{
  "encoder_arch": "preact_resnet",
  "model": "contrastive image-text model",
  "dataset": "single toy objects rendered from many sides on busy backdrops",
  "train_examples": 101725,
  "image_size": 64,
  "crop_scale_min": 0.8,
  "horizontal_flip": true,
  "translate": 0.06,
  "tokenizer": "char",
  "vocab_size": 27,
  "loss": "softmax",
  "embed_dim": 256,
  "encoder_norm": "batchnorm",
  "encoder_activation": "celu",
  "encoder_depths": [4, 7, 4],
  "encoder_kernel_size": 3,
  "encoder_stem": "deep",
  "encoder_avg_pool_shortcut": true,
  "encoder_widths": [48, 96, 192],
  "text_encoder_causal": true,
  "text_encoder_width": 320,
  "text_encoder_layers": 8,
  "text_encoder_norm": "layernorm_no_bias",
  "text_encoder_norm_position": "pre",
  "text_encoder_activation": "gelu",
  "text_encoder_mlp_ratio": 4,
  "text_encoder_head_dim": 16,
  "text_encoder_fused_qkv": false,
  "text_encoder_bias": "none",
  "text_encoder_qk_norm": false,
  "text_encoder_parallel_block": false,
  "text_encoder_inner_norm": false,
  "text_encoder_drop_path": 0.1,
  "text_encoder_positions": "rope",
  "init": "trunc_normal_002",
  "residual_init": "zero_last",
  "optimizer": "adamw",
  "learning_rate": 0.00071,
  "beta1": 0.95,
  "beta2": 0.999,
  "eps": 1e-08,
  "max_grad_norm": 3.0,
  "max_steps": 5900,
  "batch_size": 128,
  "epochs": 7.4,
  "lr_schedule": "step",
  "warmup_steps": 290,
  "weight_decay": 0.1
}
Rows from block 2 of the image encoder of a small contrastive image-text model, named by matrix and row number. Rows with one number belong to one channel. Each number is 128 + 24 x the weight over its row's rms, rounded and kept within 0 to 255. All counts start at 0. Numbers have three digits each.
After each channel's rows are labels from the 100 images, of 14976, where the channel reaches its highest value: "responds to" is what is common among them. Only what is clearly more common there than usual is listed. The data: single toy objects rendered from many sides on busy backdrops. In brackets: how many of the 100, against the usual share in percent.
# convs0: first 3x3 conv (encoder.blocks.2.convs.0.weight, 48x48x3x3, each kernel summed), inputs 0-47
# convs1: second 3x3 conv (encoder.blocks.2.convs.1.weight, 48x48x3x3, transposed, each kernel summed), outputs 0-47

convs0.29:126136098127126144045094141153102126127144110074122125084108122135139109133167116099119143134150179135130129124123109130133093160098112109135109
convs1.29:105109143103113155118125140149083150117080117168124102107173166127112108110118108149129116162148132086124143070119150108116121134138105088116145
responds to: red (29 vs 8.3)

convs0.10:124058114113095124140121088127100125130124104136083136141123106104106105144118128135131125114075088132145072122140098143116128129076138148140109
convs1.10:131152131114112098124124105137096116117140102132146167138116149092101112120141089185087131108120129161100170127122153109130107102090142095088154
responds to: yellow (29 vs 8.6)

convs0.5:138132138106114117115130125117110113116141110096153119127134072102084098121130092060099100115113073122125107152135088124102115147135132109104100
convs1.5:120101145126129133106141145075103109099095124140108174134095179123157116127150115072119155123147167142115124095108086121157118145112124112135111
responds to: brown (38 vs 8.3)

convs0.24:079110143131116093142121135155144107132153145142128072105134146088129124119124161121108114147118096182112093137130128077105144125149151116086154
convs1.24:118110123136153146137122138119124064143145155120143116112172126165171143130159106117147141124160129100150145151057143091137110137162143145148125
responds to: pink (27 vs 8.3)

convs0.6:061079127139095122118122132147132140138153133129106096100134159105125109117135115109133118140092153146099065137142160092101127106101145109129156
convs1.6:117122138126155114129149122139126062097121139128172120108189141167134125121171143130133122123157140080130132104082105109158121150147133131151160
responds to: pink (31 vs 8.3)

convs0.20:127091142112105102126149074134108086141101121145099055089121129147108176114124137163113120105125122118126117126117143165152111114123139126106096
convs1.20:139128084117153075144128141139102133152137114125127071038118115102115110123093121169109102123154109105130126139154119126113128127141123121123120
responds to: from above (65 vs 33.3); orange (33 vs 8.4)

convs0.3:096105134126127122123119116114139120081121114129155155142132104134124121039127136103101139120087121130138078116140084148086140120086138132141127
convs1.3:159146129104124141135135129141126095142101097120155096107127138101144118118118117141151137156165140107167197134106187148118146129121111130186130
responds to: green (40 vs 8.4)

convs0.32:126112144110135094123131144129113114102127119127116084096108117119114165035135132128121106140126131140057128107134119160156145116104140127102141
convs1.32:113126101122134125129123136130096145154112125109118074064158105091108093179102126145144131119154081096134126150136113106128117134168115119097116
responds to: teal (60 vs 8)

convs0.16:109078135110112091111120118097115107126129112087099117122078126143077133133144132179143126117131089147133096138105122134088108141126129151128074
convs1.16:132133127153128135133150149120082137119110101128121114155145147067153116107055097180130117102143135161112132142127159145121094128117140099126098
responds to: orange (48 vs 8.4)

convs0.0:117126118141120110152137121120103132093111114153095129130107106135122134141114144125149119109123102109151083106142081151112109131108140047105064
convs1.0:107143134133097134136142139097145153148135151121120107131142147059128138114119092162075135117125054159135138100148127131136143082134123139130152
responds to: yellow (28 vs 8.6)

convs0.30:128110108133177121132141107084092129122089146147129151122078164131098118117145098083167138146082143124103111138106110102142149096110137152140117
convs1.30:098122115110052104117105128130127131143157141110113145118151102112135165110100148179104132081103111090114117139135173118120133119125134083130127
responds to: orange (26 vs 8.4)

convs0.42:097122129136110122115108136141124091133140133131132094103137121135103131134118139130113114125124130166128113127083134030079131121137152084087147
convs1.42:145109147135137130154153127133103058154118135127133134122156112141150104106131108137135113123165132092136143140072170181175114129147137156151111
responds to: red (28 vs 8.3)

convs0.8:055115148133128122115101116136131132135133135117114090120132116137127119142147120129127088119119112123135070127124102053065122135143137094141115
convs1.8:125114089136141130124158145148086141098135139130087169112130117104117128147141140159124129094164108107118099130115110095188127161121139149093076
responds to: ice cream (31 vs 3.3)

convs0.36:150133158151143118124130136075132135131106167146142128132093154157046149150161134138117132146147128164146131125096112159125177124122141111146111
convs1.36:134118104083092108136110116100116145131134136139119165120136134149172128097061160148144132138115125096136106155119155130190101105144122102140106
responds to: matte (62 vs 33.5); from above (61 vs 33.3); red (37 vs 8.3)

convs0.47:124126072153149117117112127089102120086145087116127102128106081112118115107114147084159145081136088094103115136122124130120113121109120151126087
convs1.47:107140213131111090138120117122141125117116125155111104137108174068132137128111116170099107094131154133102137106117149130095125120153140125149122
responds to: orange (29 vs 8.4)

convs0.7:133093113129063130150092146147144116108163107153113137146152140116136152157130142129105082127128081138142098125145114150131151134133156132151063
convs1.7:141134148137137177113101160137127177134144171112125140158177152109175130142111105151131104160129078087133115155128144149148123151139137111137151
responds to: orange (50 vs 8.4)

convs0.21:130140105129169142135087141117085165108148113125146121146097096122058112095131127137149138129103124094099122124160104116132136158110092148142088
convs1.21:111113144145103094129118120109146072151105102120117122111141126119127129129116126143111158091134117154118137167069147112095108101143162077108175
responds to: blue (27 vs 8.2)

convs0.14:068097145117091084145124106110090111116138141115125089086136108102095104130155091105108133135127142137125083143118092123102124120136124148131090
convs1.14:168145101148138150117120179127077108117117117126166166146095154154148120126143101115133152126159167155142163137083132109161135144122152099123125
responds to: orange (36 vs 8.4)

convs0.27:113153155128195140102140163138145123124124148105154122148151115164125143120138143180138127163145136200125123115164128128160098118135110125102130
convs1.27:091127107094100096135112091094103122108106105125132120125097128138096087110119094083113106069106140086093116106099107121128128125127141120108133
responds to: from above (70 vs 33.3); matte (68 vs 33.5); red (51 vs 8.3)

convs0.18:128110135074109105101087112114131118073150112099148134130121121109103126112148128090097107112149151121118062108155099138137101121133125090149110
convs1.18:138124119140106165127138174115090094120115143139094079138125162123127175077122106138149131167160118118135114118073154127093133128142125110149120
responds to: green (44 vs 8.4)

convs0.19:114150127125182113105108120122100134125087118212155157112139143140113120134105132083143136113133143102134140108120107143114109087120115116094091
convs1.19:122102132112064147159129131108145132150145095129142125107092163115126151091111139137105140123121042128140131134143144137132158133110110137171150
responds to: matte (64 vs 33.5); red (59 vs 8.3)

convs0.43:100103156147129119115117122119132144075131122139143116134126114132123133039134134127114143127084139122140096102136090153102128113067145113161136
convs1.43:153129116106131152147125117159111080163117108115138090101144141103121102100130121139141124156183126113164176146128187156114145130135127150166137
responds to: green (58 vs 8.4)

convs0.4:141106105119143138122179141091081143156167134137132136125095134135084146113135076117174077123116123119110126138123129125144085112135134151146088
convs1.4:107145131142139108128083093128132088137123113143132077103123101129123148117095126139084136059106165141106129131112125100114112079126138102129161
responds to: blue (40 vs 8.2)

convs0.17:122090154147086155141095170123122140143096131113141119126147121138169116149101152082132104182112174138137107121135116155097106125095148104139110
convs1.17:150114115140105158124137120165122148117126151130098127116159093138108138118183120135129121124101084050128138135131165131149141128101135138188115
responds to: red (45 vs 8.3)

convs0.33:138130063110168136132114116121105088123111106099116145112107088106179100110099119080124119111133146094116125125080125127105128115114123130136088
convs1.33:117114147112088143146127154122168135129156124090124111141155110080108170160126160141128106123107073143154147142180121129098111142134104130141165
responds to: red (30 vs 8.3)

convs0.31:136109118122107132115129119096097096127108125140073144145127075099057116124118088107076124124082136152120122119120111131106111142124122142098112
convs1.31:145128116126128130157152140097090146132078071124183127098096108131134111160134126097158118131161162112149160154100136129165120115102119117141142
responds to: blue (53 vs 8.2)

convs0.40:125104122118156151131167159068137106139122139166087129123099093172079156157090132111141099144109136141145125124152124132106152110123140156141104
convs1.40:150119115111096138128056128120104148123143098120137105100101143106164140083117128156106129151083082110100120139160140097147133106100133136129148
responds to: red (69 vs 8.3); matte (63 vs 33.5)

convs0.15:136123136174132131115123157078085128125121122133115152116126089156098114153184083113130148153135148157145134129125088163144094136124138147139083
convs1.15:117155119069143162136108101132114167129123135145152120083139139155166133084101145143160107135124146112095131136132183110146129150138106139095164
responds to: red (38 vs 8.3)